Rows from block 2 of the audio encoder of a small contrastive audio-text model, named by matrix and row number. Rows with one number belong to one neuron. Each number is 128 + 24 x the weight over its row's rms, rounded and kept within 0 to 255. All counts start at 0. Numbers have three digits each.
After each neuron's rows are labels from the 100 clips, of 14848, where the neuron reaches its highest value: "lies over" is the class under the peak. Only what is clearly more common there than usual is listed. The data: melodies that start on their tonic, played by one synthesised instrument. In brackets: how many of the 100, against the usual share in percent.
# fc1: MLP up (encoder.blocks.2.mlp.fc1.weight, 768x192), inputs 0-95
# fc2: MLP down (encoder.blocks.2.mlp.fc2.weight, 192x768, transposed), outputs 0-95

fc1.434:116142124128157145137125117129177113138074103117156156115120149135110128123128121043110168089150128133139126127149124129157142161166144116150100128142136129142141133113089129108099122144127114127101125129106139137148147127126120142155177121134060138143129111139136133107091128140113119108
fc2.434:085124126131133127162149147160103164096081084117099120135137142129101135092141121212145155127172141131133105137115119147107099166109110087072119120115131128156168129085136115165128124127117128107106138108119131125158162115102121112088132125135171121123161119147088109158135128161143129146
lies over: C6 (94 vs 0.8)

fc1.158:105130120146130139142089100128143131124122152142121130115137102137143123122111155115174122130114129132126121129136123155135172116132125124098131158152105117096155108143098104134126135126111149151077126070131103099136123120156106139128130121029119149122135101150142126110127094123153136124
fc2.158:127112131127110136141153135118136116125103255146116154115174099123191132160123133129075132135079144080124125114141150144129200132143128124134106133113161139130108128120124126103165153134133113171159132113130097136137114127121109154108156133134121119125116143124118126124121109104124128130
lies over: no note (96 vs 32.8)

fc1.138:107133133140126123130143114119124103137121118090126139139157136164123129133167115132159117131131150142138129132152125079133124125077117135155119125128119130097114120109118133091124127159063108141146156120195121113122120105115110114137145132123128145145122159091122130091153106137124179133
fc2.138:125090133170129138135143144114149177131138015177124143175110128109077118118127128117152130120100133126124118128134124102115124134126128108112143133143115102136138121130140148130118102150056118114161131136073132145128107117132151135130115125112168137170133124096091109143179113131134156134
lies over: G3 (91 vs 1.3)

fc1.157:106138142122133122129132119132132066142119116083128173125172129142097138138152126146150113152128150135138129143147124091150147132117128152138109109118141125096124127118110141094110141154088124126193174124205133120117094121095085118135135136126116110127121141117120146120140114129127173119
fc2.157:146091137195145140134134157141160147125128110188129149186099131098123115138126126106126114127109137128119099142136126079110144143107118095114158098130115123144111134133147165151103121150062119119166114141085142134141118122167168131136109124118141132160127110084098125136135127135147126137
lies over: G3 (90 vs 1.3)

fc1.485:091169130122118125134157122139124089127113110106124133129180155139107125151157122131136093161117136136118130145147118057156125109126103152143097121133137121069124134098112154106182130169100104126187148119173137113113133115134109152096143190133133112127122122127136145103134128138121148133
fc2.485:129073158202155124129128144108132174124155130175136129167113129096102095128108117134134120120111205120109118136134103084113125122110139108118102119117144110117113143117128141130119102129079085114134099132093120118120110114136192124157109131133113124161135096100106111132155130163159128139
lies over: G3 (84 vs 1.3)

fc1.610:129118131090077130167043129208116164136093085139177133130091121127126102126139125154076134109081093128157124136137145132130107105159110144115143159115142098109126124156142119139145156137137127167106146129156142077132117140114162105177103110143135131167137188130115111127113126123141142126
fc2.610:133128147101121136096118125129129111125095186116109091124130128111142133125122127132103174137177124125159129161146148138091090152107111119127164171152133102168153100118148110122141098130114094108088146121130130127076113105094213133146134100099131141136116139127174124126136144116125130101
lies over: G4 (97 vs 2.1)

fc1.453:114129125123093145120124124140127153129144098143154142125092085128139087126110143096160113171074108120119123096116127124143094111121100151152149133152160145087126167076106121070170130131132066126143130134158131095118157126159143112120103148131124179127126191146098092157127122127141130114
fc2.453:183109113091130141134135109114134146112118137121128142144090107136116112121095127089113133122156107123105117143161076132128149099091101151118145123100133090135135072160104119137112086125127121104124123114125132117111196124124154067126181129127115105147072102122130177106109165112108121118
lies over: D3 (66 vs 1)

fc1.92:132115118137125129089095128131126118128050088116149126117068084167140155122122099143076096101179123131137136092169116124152120123143148157164118096126150134070172176125013115140129141148109127111156139122127136085130144146132117124146108133126114157119137146121131148097112114129118115165
fc2.92:153156106061121109121123114132135079145090073127112170129217128116103110133131103106103108144176140136117106146130074131123109136082158098148149142131156168085155126139119163131143145135139156126165143126122125086157151135127122121107127128128153121142089142124165162140062130133129132091
lies over: B5 (69 vs 0.8)

fc1.351:126135119123128153128121110090166128120078113117146158116122137132106134129138113071130150101149132137127134141121119129161112141173186138178123080126121134153112128106099125087079128173128115131100119133117127144151147118136128135125171143144065134143122113132112128127102125121131128087
fc2.351:122127112147127132183116149147117167103095118122107120126115129126120124116128149189145141116140125136130094145141109164117096140129036151070118130093119147140134124121116113143139140137087128109075129129130128144169152120077134090112129138130170114127157106132116101141146140121150136142
lies over: C6 (85 vs 0.8)

fc1.367:123146110158132089090122119119125126127148115096130128128165171141128135164147119140162119109128133159131108076129108105123102117102141142134125164135112090106115126117121108133114127123120126139154163120159127111101102125141126154114123137121111129160102154106124164076159127142117107133
fc2.367:129089124152161128117127137108137175130133021153136114165110117092076119119111118113162107108135146128116080148131130060126152142150127101080099143129117127139141120111143132116149111166125115111149142137106129138105122122130131124154118119120141148156135128120090126127156132138141160135
lies over: G3 (81 vs 1.3)

fc1.523:122129161116148138158129127113132128125137108139176135140111130118127095145128098108216122148122104168137087122133131130126133134148147116145125127170103034119144064142124128148166159149095123109133132127091137074154138085125139141162119153185119123128121132151130124140119139140129103121
fc2.523:139119148132109203108141094104104137120144129127128108138133125130086167116122130130121083122131025149127113116126114108140124130131127130131090125131113166080145111138090156132137129128100115123120127130114116134130121127169105125102127098135124083113134128113129134171114209140144102135
lies over: A#5 (57 vs 1)

fc1.487:095147112170069101137126130169105137132128122130196103142130065124138120111122127108064178175103102104157100065118115126142127128093073157140136151145130154104119120141130157110122073136163085148167157124143113141123131104093114120145099084123120127131123169184133122118151113130162117156
fc2.487:167081136047123151117118103117114147121130097110127123121081159126121136109146155125111155122128129109128125127134115120121142091131133067122132150080077110119099125115104149115151141076109132124123123151084090125110119130136179131137107106137140077125126113126125132086140116101133104054
lies over: E5 (97 vs 1.8)

fc1.629:149128127143126162130147137093102074154128126154141171124113120114104157137117123132178149109124144117122128110132138140148123103132148136088104141137067148112080082081173098130160125105135153084095136132144106139103101153120117104134192118131147126106167143146127122130142106123119113129
fc2.629:059113140093121116146129134137145100140123083165155177168127089078133107142085125161199130124162122151099088120089135133136153150128129122142159101123129152129108119069100187132130132138166126077122132119148119125118086096117111102122085095138083131130134120137090100114148136129120062136
lies over: A#3 (61 vs 1.5); A#2 (34 vs 0.8)

fc1.560:104098123131073157154152124153157161196104103140119168166131104124128107130142168154127113130125132128165110142143119148211135126127123170123100132165131114124103133134132109127134126126137128191098126106117107121164121127110137132147112124133119138136119136085123112127148123130126110107
fc2.560:143132119128157164127127131138134129134151255159112152147132120128155163129114143107116160134117110098136142136103129143129118150121138129120123107125126144135129134151118103124130129093126106129135146142153103120136075115103182130132095127140132087134122128129128116122119149136172153137
lies over: C#3 (44 vs 0.9)

fc1.156:145032140132143126132115117136134139099109156127132126125122123128126168132138112125122116072130136120210101161144127157130134132162136129119173122152165145119126114127116117162137119135126158172129155124139130127109126080156143113142144124132157130136162156130147132131087121097130103075
fc2.156:140117084133081180115134138151105103175101149112153096123159100130123125121167102136115139140150112133131098102113138123130141126128060116164105165099123134090121103126123094085157139164117117056135145155175142088126135128135151113109130149154096127127080127126172133117107126096130135097
lies over: A#5 (26 vs 1)

fc1.165:147150143126107102115060138128128129126096124089099086135130154139142103147140105113104127052133108131132110142137132133112123123157119121131105139146135163110117182124131138132144106119139155153128142123182138105119177136139132134052118137063124132124079128104127131066140130101082155127
fc2.165:123127176120137116143125132141126125206107159122133095114155130116056112112094079128144092113113100133147109141130148079124140151142079105122089124148115135089134129085104141143121118122162098119149116131076104115097135141123133099144089151080132088149131133151123128081099227136099139157
lies over: G4 (58 vs 2.1); G#4 (37 vs 2.2)

fc1.266:124142114141079128137135126141125155150128138093119229134129105107133096117138173155145107148134129135153134106145084140138125122129088135137125143173128112134124145172127144105133138115150106151096130145128128134175132119106129091125118137127134141125085178120130126172137091132131136095
fc2.266:142074130159123118132133123124146121126128200152114160124133139159158156117126168075127129126118122079131125139077091126100089133145118145075107105065144124137110112121125116139160125076108149117128133140160132130118122114128173134131120123137132110123091131102130118129102162158136121141
lies over: C#5 (70 vs 2)

fc1.272:200171118169126124137076103089154097114127085096170129106150115151113104114055090084072129124149146143143160125128112069138143149158139144147123139127124138146083128121091145125118136179126127119129149129106134116139126193117105137158181134128080098164109118121119124129116147122125130120
fc2.272:120109115094141125110129107110113187135117132093110083070131136139132113129219113133119139113130076141169110100116128131123146141131099131092099103118121129148110104087089107157137151117115091132089101088208113121135139154106159132104162125131145073139158105158100099134123137109134108112
lies over: G#3 (79 vs 1.4)

fc1.592:126137148119142126133147097140144127155131122124147117102122149123104158129145130141208149143073142129113147138125124110150133188162143118079118060155070115088158079130101122132137104149139158129122153134155102134099108103100128124116122120143150124116128128160129128130104123114112104137
fc2.592:115125145164091164134120148124141139109128036159101133100146079130153109140126122164158133077122119100102132127145156117083140075166119114153125143148152153119162129098125136127135144129159116125119117133141121160133132114130101105106079114152091100134111115133093105113137123129134103141
lies over: A#5 (91 vs 1)

fc1.705:163093127174111130114107133116123140115095138130134117124113124139116135129067076118055115076160143134139142131160126090150133122164160143196128092156164126121122158112099115128130123179146119111136127127135135075119138162133137098126158120138120131136117129108119145121063131117138131157
fc2.705:119133096079108122139119091134123131212082085083117130108160154127067108122169104115076101126148133140160074117130097132129113155082127101104090142121126114117130111119120143101156164152124146140129130126113168111132200126136132130105140114127128127135102133106131139127120137109130151096
lies over: B5 (83 vs 0.8)

fc1.43:129130107130145122129097126102163125130184102121148144117136134128113146153106147142151129138135125138119141128138128149143109106124170078142157088163106143087073128131135080026071128131116128130118128099114114131147111140121118093098111167131130114157117107124102127121175115111121128107
fc2.43:169172106157133145152122145182091143142139094174102129125166138131122127125131142127081126134133136115131104143138119126129111119164101204098134127121095149126100103206105102129118139134141129130135141123143144139146135133074113103146125166122143163184106154137189103133132156120133132155
lies over: D#6 (87 vs 0.5)

fc1.492:128129147110121145136124139116097152136088102112111127154112163160153115152112133115120129129142107131133105129124128129127117142131130126126103120198119122121131087131114113147131116126136125109137130126115144110134177120130085148118172160168123109090118125131150151255130148124140141146
fc2.492:150129123106139140125146113174090109153130149111147136142122131117061136109109138084067104107093111125123097114131123109101131112160128132123131123152101138126098120130124116124099127140092091133138094123127124126100111138154123134145116105072134129126104148088124128108107246129123141103
lies over: C#4 (73 vs 1.7)

fc1.161:108146142163119136132125081140141131125135111143079158123143128152148059143130127132092128152133118164139142139129114132244118176124181146124123090161122133105126110138141133148150153163103090171126126115133093125129125107153113133125129105105138154113127139156084130124145113095135122128
fc2.161:128122141109104128136114128109135128098125170149123138125099108075168133161111154108098169148091129129109109115128161133113149142144116100120109111133128094129128123149130121101136095115142069162126115145129143104147123135135109110130111145153136115124125149164129127124129113110130127124
lies over: C#3 (79 vs 0.9)

fc1.260:146171135143112121138064116104134135123140110104135107115148128094124105123033123115113121149126168137149159145128117071124118123180141137209125140138127151149077116119152118110121134152183124124126124130133124098117151134116106109147171138143105122127134131118099142133123143097128129143
fc2.260:132124112049136142104120122119131152134130057101119100054072130120108101146155105105134139138087117127133096092140129129120135155129129088092102131129112091118118107117137097125133145129131140130115110081141121083123184102115133134130143082127132115146129127125125150116128128117131131110
lies over: G#3 (98 vs 1.4)

fc1.644:139119122135134133128163101163131149097162075125113104174128132140158138146104162156112123135137138132162115118190145145119149143141145159131099142091134132118122064185121114158122150143111139135130149148130131085133091094206155133146132119098127105115148088153137137133138105108135149119
fc2.644:143101099135162160157132170127104110115116255108118131119106157154101133153133134143132127117120131056135109099169143143163138136143134116118137147171140125098144123077118122104176145138132139144189123114161125111120128128141070170132122157108128133120172150116106136125158116121130116129
lies over: no note (100 vs 32.8)

fc1.95:112164129076109106107116131134105109115139099130143132114135155147097125174151136104128060106087160139093131125165097115146120140132121126149111126133093105128098118134145152135143096108139165123139078114133134104114128127094088109114115160125168119164142158148112135132128103120130168120
fc2.95:108107168143134131103104128109138178130152090110127139136134124121122126126126117141126076145137146119097106085123172126119111127099122135142121142106128132108120151145147145082106191131116123090128144168092150122083092136097166143144125114145109132124157060144137156117135100123120145143
lies over: G2 (88 vs 0.5)

fc1.617:130109139119139139127146126133126123143087107122152127100107149155112152132121123134168128162130126130099140112171130134148114175132141120146116057153108133090204139131066131141125098159115132122149145134151084128108121064119098120126133129120130134096125130127125113101088127137115113171
fc2.617:121149136119102145106128103130145130128098121127097128086232109154123112133124116119113112102136133136124115136139107125110124073106139121141130157138189185110219128131161126132157126129192127133140123130127107133155164127127116120112083149144086068129082137132097137121089144124121134130
lies over: A#5 (82 vs 1)

fc1.252:156032127142131142129153128132134132130084143142160128103120126140125180137133123117138127105119115119150126135164126110124132180144136145133135067173161124120187125102064107151134092126100139129138151119140138114127128071122123121124147113131134135127140128134147104128070130153119102135
fc2.252:125120128130079148076115121147121089199070106095127120092200101139118065131138130135123116146141139118128110132144127122112108093156080141155123204116151154123162105122150117094150127178139115128159129130136138092147177110142125126125112136140059136125064128134130130117079133125122146091
lies over: A#5 (73 vs 1)

fc1.283:086146139158056093132154135128145117185077118107090130144145137117138114133131130134143127130139095131140156139066111108194111177111179162125114126163124131145118131105165103148177174143160073146086085138120131119129125109102130146112154144124124130128129133126091135137126105113129171128
fc2.283:128119116126110134125131102133100117067125109094126153074135136107126140113093205089124156143125145095097102120141147137029124148108114124122133127096133128129121110132106132121051134129116099115097078171126113123149092105137150093111072096160134106069139124132130127121119115122135145136
lies over: C#3 (75 vs 0.9)

fc1.524:196164112113105114143081131105153121094141082122160122122127120139136115125073080130082140143140152151160162126093127073121150132174139137102156130127120129125086159119109133144131117129122140119123129147119126105123125197141105139142141133112128092141116118121126141141132134120125125144
fc2.524:130118113091147122094121103099112145153124132100128103098138141122162102133220109123086116075114087156162123076120142135131162128118104141106094120127122127141119121087119126149146147126132102129100087111224128102138125171119159155117141147126087088149140116117135110133123149096132120108
lies over: G#3 (46 vs 1.4); A3 (44 vs 1.4)

fc1.535:123013149131138113134109114150134130117125130126175157150143131125131143139101128139097135091126133118187108175117094154156129135161135133131178153162145145127085109132127128127126112132126141189156154130155127152109119116133138085136126122123147135135176178117141106155114130126126105078
fc2.535:155109112124122191117122114138125091162121242126152127139122118130109140123140129132106175156146110151136108118106134134123106141128085123173116145104096123092114109117124096097139140151122111075135135152151133097101126110128206111100131133140106119131118117118176116109087134101137126092
lies over: A1 (27 vs 0)

fc1.296:117131121143148158133135120141157158136118121147121128113128082129134145130136144158197145150071130125163145130137117119144122161150156111128132074143098115107203083128075063158133116175103139149114132132168099142106113090132138127095131101129135126133165147152126155112138106127110096121
fc2.296:129117130119094126123118158122135104126108063131124115103164069128117109163149120145119144137090128129126142109163167125127111067122118125110118181126178164123164117138109127100137118134116120154126110119145124128129153119093123087139103125154138121132117150127116121121130120118136146134
lies over: A#5 (90 vs 1)

fc1.54:102137103129178133139141122156118127131137100088115129173117125116169122111112135142110116150123132096170131131184124136116146116118129127157137159059114144103136092128124136155124160123129139154125116129130106141162104122153121126128115120122126115158120068169132128099121079090168131137
fc2.54:125089124116135126118133131097136138142147255124146121145119130138122147140146135155113112130116136096076155126128132144133156135118130119097129137143135109137127122146121153128151117115126139132130116127128140128131092142143041148121115128110127134111145144118125128138173115099128111131
lies over: no note (100 vs 32.8)

fc1.318:135114129130135168123135114101158118123135131089132123137118138129152140116141132097112094136110122139130155165123132126127103118129158125092111104111101122142117116077109157127133134147148146135121130127127128092158125118074142125125149119138130139176130161119129145093147041135146111173
fc2.318:112121115127142143128120154148165117125128197115125082105144131117151129160118128116147121147138114187080109163112086169117159109145146125102131156129102121128125162212141094134108102129138164129133127115158141166098128151099113110118126124124119086116157098093133127105127130134105123150
lies over: E5 (76 vs 1.8)

fc1.251:133095104172139135127124123110148122084127104107155132103129121128108133129130127194165119131116137135132148146125123121132101131185191038146139088132125131078083106143142126025149128144122136120123108118127132123167097117142134130125134094126175118135118127104147121122137114129141086100
fc2.251:205187113150129126116117134119140138143158108170121159151136105139137113132135139101136125128122124137132117141129114121099116120046136161125151090127126139114065118134123122167118135120148106122117148116124160141123093136119139119153150089160063133145093122104171122144136145082126112122
lies over: D#6 (69 vs 0.5)

fc1.142:132162122118092135092124191117122074111126098146123115126151125164126095153140161127121078120130169130112119131165116120129132127136136105142106127155082127149105126114109113143123095127082166123125089126152128115117129120114100122093128170108137116150164146149122142104130099119122143112
fc2.142:108093173126103124115118131106126117159121106132140116144179107114124121140107104120131097149090149151101141116124126130125117091101125125106095171095140127127122151163089131122127146125123119112102141128109119104094122146107175126154122138124129109121125080150130131112110133129129176137
lies over: G2 (88 vs 0.5)

fc1.673:158152143107111146128112127141105123121111111130113201139100110133150129125164119085181115071119077118112138130117128139089119119128119128058107141136125137074110099116110117127163150138135125148126116117148126107135121181124165138127105128171131172119106155119144107117125113119134116130
fc2.673:131107153124121131131100164126135116131127149083142165146101069107127112161095110129109126165146145126139137114096127106124125130096097115180112066115134120134085110076126149123102130139147141111132123126184191126128119116121131124134131095140099116122119145095130148131156173144123092112
lies over: A#3 (90 vs 1.5)

fc1.631:114129148108133122098112146145118109136071118100128148136065103156119160133128097127099073104148087131121139101167141116133126125150134168150106103121171136097134175121058121136125140152132109116187157104157129066117130143127131122127126137131102126135127130102130132098110131105145147152
fc2.631:146117121106123106126107097165145124161072128158116188137146155096085119133126095087085101131157173123125102176157095117137120162073139080145140134121140123117118115126125158140116131145123128127142134126102172123138142132153152131130115131136134128131098119087147167137123152130149130114
lies over: B5 (93 vs 0.8)

fc1.263:112148183171161115126085143131123124135125123090114127127111125128128135154144081131150068106124106161125125127137125125122096096103135132160129135128120111103147124137130199127124139144120124145134122114148106070133132105146158127127110156121130180133088154137121113087116148114144098101
fc2.263:145090155216132163097112126124139207135128057136077130126083125118070132145099122128132088149117124127128126160150112115124108139125132124103092135148133114127118112118133099122147155152108091117171144139138173128137122109164098131129108101126124124188135138130123128156155142137127127131
lies over: G3 (54 vs 1.3)

fc1.125:124157117122122123134147125132129138127171079116122100113140134102094158130140096146113130141116153119131133125117129127176108124111071121136123129136140119103164149083104132146214107164101092145133125115129125090128151115138121119134129212134151121140136127141159132099117121147144148142
fc2.125:153111117144151126131138120096102098122183078131146101120126149127124114102123094120104134132150124122096140126120101090167081108114151132124112170120114123122162132105098120148143128094142083121156111124132121100131174130098143118165113174131113132134132124123157128092182104122137100171
lies over: D3 (90 vs 1)

fc1.755:124103161143134121138108129152125145139120103114164121075140089114147089101131083124124130174126118131130148140147124119126138116128139125120196159143137120088117159161132142133059122145138126150092110149075116125099110119117152101138123101130125112076142160184130124130131127095126116131
fc2.755:137084133145122091111139117127117112125115051182074085196131103112155133128126156127135127098093120128122110130149114140144110126131121125153141148162106141094124145129110141134123113100139128135113139122155141074066149097114102108129126127119086078130151116180139128090133171118127127105
lies over: E5 (42 vs 1.8); C4 (35 vs 1.7)

fc1.18:123164155058114102106102135174130083086100113106121114129134166156130125144157139116137060110111095135095123122167130117109103107134110147129130131149073124088090124120105151132133122126142134154137130116194129098097127112111132144040127194117139131138124129123142135099128106104123149120
fc2.18:122082199149166093115094133137108171127111115138117149138103110106100121151104107128159071102130188106116121156154121088130135141117097098147087155089133088128078144114140140120104115133125087112128147152087137114101082125143170128160082123134130103136136095128132152127152158147143158127
lies over: G2 (85 vs 0.5)

fc1.317:126090117130150118115193129109135112139152103118118133131127138118132192116129119056147118128130100097136155147137125128160145111120147152129114107045129136150134145117117160093156141108141111119119129125103124174203104157122137124120131127147118120170115137123135140104109039132122142135
fc2.317:096123113118099116124120125127140101121144255120126110118121124122117116129110131081111123133133107141072113136111080132092132116115129125127127101138137127150132103112129137122053126105134141095117114127132159147116113132112050143123104112071113071090126066099106119133095124121158117123
lies over: E5 (40 vs 1.8); C#5 (28 vs 2)

fc1.569:131082118153149131124123129094139115117140111112157132107134134127115144138120130166173144152116135133123150136122124134141112115192173063142141090144127135081074098096148114000134121144119128124119118105105144109142123120136135118116122082132148126137114107117124128126152121127133094093
fc2.569:173166109158134128127127144129133157136147088164115150138152118137116117135138155138133135133138132130133099137128104118112128115044143151132139107140132145116094109151110113177119129126153091117116141120112158143158098147098128111148146116159104133175096128120166127128136147094120112127
lies over: D#6 (85 vs 0.5)

fc1.756:121131144130148074109135142092051124119151127073115132105163139131096175131184104121123110145110153140099113128171105130149065150142115127113133143112114089111102142102149122116154128130125150132151042110126136134115106127109120088118133158168154123159135117147140151132115107106098126125
fc2.756:083115128144139077122126177091098138086123018108102117133142115116129130129128139160121116143132139138112125066121150149112121141134131143132154187137128139123138167116184136102141153129154126111108109173107144144110144142114160116147122132149127133110164142130121145119163061132119155125
lies over: G2 (91 vs 0.5)

fc1.663:098103126155148165130153132118138138122124096047147101159130156091142050139135129157113092145116113122141124186170134141136110183109169129103135099135127107140113135097135116134156148152134102122088145161115140137128105119124130117141120130149107125132155128129166114174140143098124118155
fc2.663:152089146068143120157128136140123114090126118172120108124166160069131177118111185120149094107147145132131076071123152159107084142110061127116130122130126128137142113114133133099066190130131157131148122113185140106130080113095125074137120117140102109097158136149139133125106121139093148152
lies over: C#4 (73 vs 1.7)

fc1.298:131133131125059125131097180151143134141153133150118127129154118130133105135127132085122089124147182154139128129145135133142128103151127132125131116171158111108092154138146118131132123126146123127118110148135123144144139174102122113107123151116100152132091180124109119096111146103118162122
fc2.298:153129127140129148103117141123134165155094155140132137120128158157109115118140141099091121143136139118141107155125118124135128125114112153057129083109146096124128076164171124102143123147095157120139092118117133056135119098105179110098119106120116123138098111142115137174095147136124149117
lies over: B5 (36 vs 0.8)

fc1.711:123143096153093122159151145150118180158124118092127192133119149092142057133122219178152106144091128124154134137137107136087097144127096145126118134178146115124116174121126129113121144125166101164094106161078122120148124107095143092155129163129149139120127149109106121181136126134121149104
fc2.711:133125126113151131135128117116132125136130222206119190113159140122155142098127177080146130119131124121128139126077102144127066122146155128098121124091131124112133112127118122144139127113131164133126139136130132103129129078142155120102114123108124071115120134138118128140096165134124136132
lies over: C#5 (93 vs 2)

fc1.438:165129119118126143131128135124143112146138121131171152141115136120131136122120134133218139127120127128134113110127143119132117109136133118103116122149088100104112034112134106165164118122124141126117136132129144133104098126121139143132148136255138119101166107126131111148145128127126108121
fc2.438:091108133098109150158133123131121132134110122154128168173148115109095134124129114169194114122145077125095105117127129127113120141143116129161125127137138177103137123087072187130102134126141116113110129118132118096084111116128100112093125110146113058121110133125106118107127226128142092127
lies over: A#5 (36 vs 1); A#4 (32 vs 2.2)

fc1.71:146143142138121109088094125115141135141130099119141117107131115116130147146141126132123093149161125110113139139118124128087089130201161117143159052136128141147110121079127107069097125134143080118123127133139110162126141109176147109119173116161130130131122160100120156139173101095132121083
fc2.71:199136118144119139114097145170119137138135005150133144108120137163154108143121169088101126133119104122090125156150142123088142125126089170099142131122095132097125111173128121115118155183133125112162123130140127157162132160121114083153146145086157160138117130119156137133121088098153135129
lies over: D#6 (96 vs 0.5)

fc1.384:098139134207131109116107127117134125134135111130193099137142050119135126115104125118132140142142112125133130126121121139132127139029102141131205145128147113111111110146140135127122094139168116115189135127104103130119089131123130142129120093134108132129126130179136139132150127134136116144
fc2.384:143089149029091144098113119126104142138123080127103119144122194124126145158162123120124136120129130124107094143135114115117142095182131102139137135141112126123113109148097137125143104104175132150135124144112066150080134127151131125132064094154140111131160111172136176116137117140115110097
lies over: E5 (85 vs 1.8)

fc1.534:164106128148117126109134095137109123135116134126153185147132130165140144114135089119188133016118160131150151137142111147158151157126131130059140130154161135083108105076126073148132147137121148151121124142137141140115131170123131111150114126182131134155174143087149118159173095142128099099
fc2.534:155096134130095126150140160112134098162132110114177154131141129097126097118175114154146141164139131120140145100070133106107133129146106101211123123124123134116119079067127142071132174127125127097138118141197151139137098149098119135084100141178124127128116139136158175130136138105131115106
lies over: A#3 (90 vs 1.5)

fc1.182:126155122071087114091121150130133068071106103132139127125158164160124100136144145117113061131133133143072125115176126123117116126132131135119112124157067096112084138121126152142129105135126162130130096115146143123110141123126117118084134196124159124153135131143137127123144090096121173134
fc2.182:109130208157130120118116131089118133147127011133127128130129124126114108113106097133156125131130188124104132078129101139114124131127111097144099175101152115123065168127140112124135147125165112108120180177096134097088112121151166114145127139122111122156156101125167134115157117133134156128
lies over: G2 (94 vs 0.5)

fc1.312:129082133133074130125184132134119123198135091138123089138127115124130132145128140114143139131130102112128156129066110152206133096099141140130135057104101154154125139116132127095134120102163121131140133158125101169148135136146161125128121155160106103142141185103160135127133088124127135126
fc2.312:138149112106135081158125113115126102161118210158129128139114108140114101131092132107114130130125133132126106151120112125091115074110142129130108091111129093138125063121118128142052121096144155134108127124143128133137115107128130149158063126134131118086118079115068112119057174126140137120
lies over: D#6 (49 vs 0.5)

fc1.145:113146121042124106128125134143099129053107106134130105108111143176124144151130143141126048133125127121080140128146132121104134121168128139122124150140089093090127134122135134115157135116131152138136104099127172129130123113087142131082137145108154139157132127126153128132125117114129138114
fc2.145:117108179114139119114094116147127171129126201154150135147130125132112104140133106164137125136116185103129119121140134120128136133125114088166126135098160095108087140117146123115118110122139113087142145157110139134088072125126174139142121109148076112128159089132116146106156150131135133125
lies over: G2 (87 vs 0.5)

fc1.299:175120115167122121110142095135111130132122129127159145140134136167143131110127072126180140035123155131144160135125110130142130156128126136063157132156148131101098096076131076135127146148124148154121115153129142126115128181121130113149110133180131140151160145109149121147160096137134103117
fc2.299:145123141118111127144120149086123114175129093115176156135138139092113091120168129153131130178148133105139154103085133128111139133150121111207113104116129130110115079055135128086139166135132125098128102132182145157142106173104113140092102139170132143128117140128149158124141134103116110102
lies over: A#3 (87 vs 1.5)

fc1.113:121110151130133160132123095122110132144179099112120146138130128102171133126126131120123138148124135112160131157135138133131136130130125160127128123061112143085133066130113137181142155116091119162126113148155131175151120124166118125122133114100112151153141150177166150074137145111120113136
fc2.113:103114115093157117163123154107124096130117234133137084138102120145125113172100139130132139129121127106083106108132112144108150109132123115113117129129121082149125136096129149113135112127153129157128113125138128078146125143119062128128090127107117120118134141076134103155127084118133098120
lies over: no note (100 vs 32.8)

fc1.669:110151097129087107135126159128120145171090120130133255118105137090132101131124154173119141147144131132149130123105093105138116129131100141166079126127137136086112147133149124130132122165115094130111115127130119111142097135074126116128088124130119137109114146136121126138121118176131188098
fc2.669:136095111187150131133171095127116129126118145118082157126126129152125161120130217072135186123145128120133131157136131097081075142131117121113126110133110117124111119120148126168138153068128154129108147142128118098101126107095126115114117123102140086112128132145110097129137119170154129125
lies over: C#5 (97 vs 2)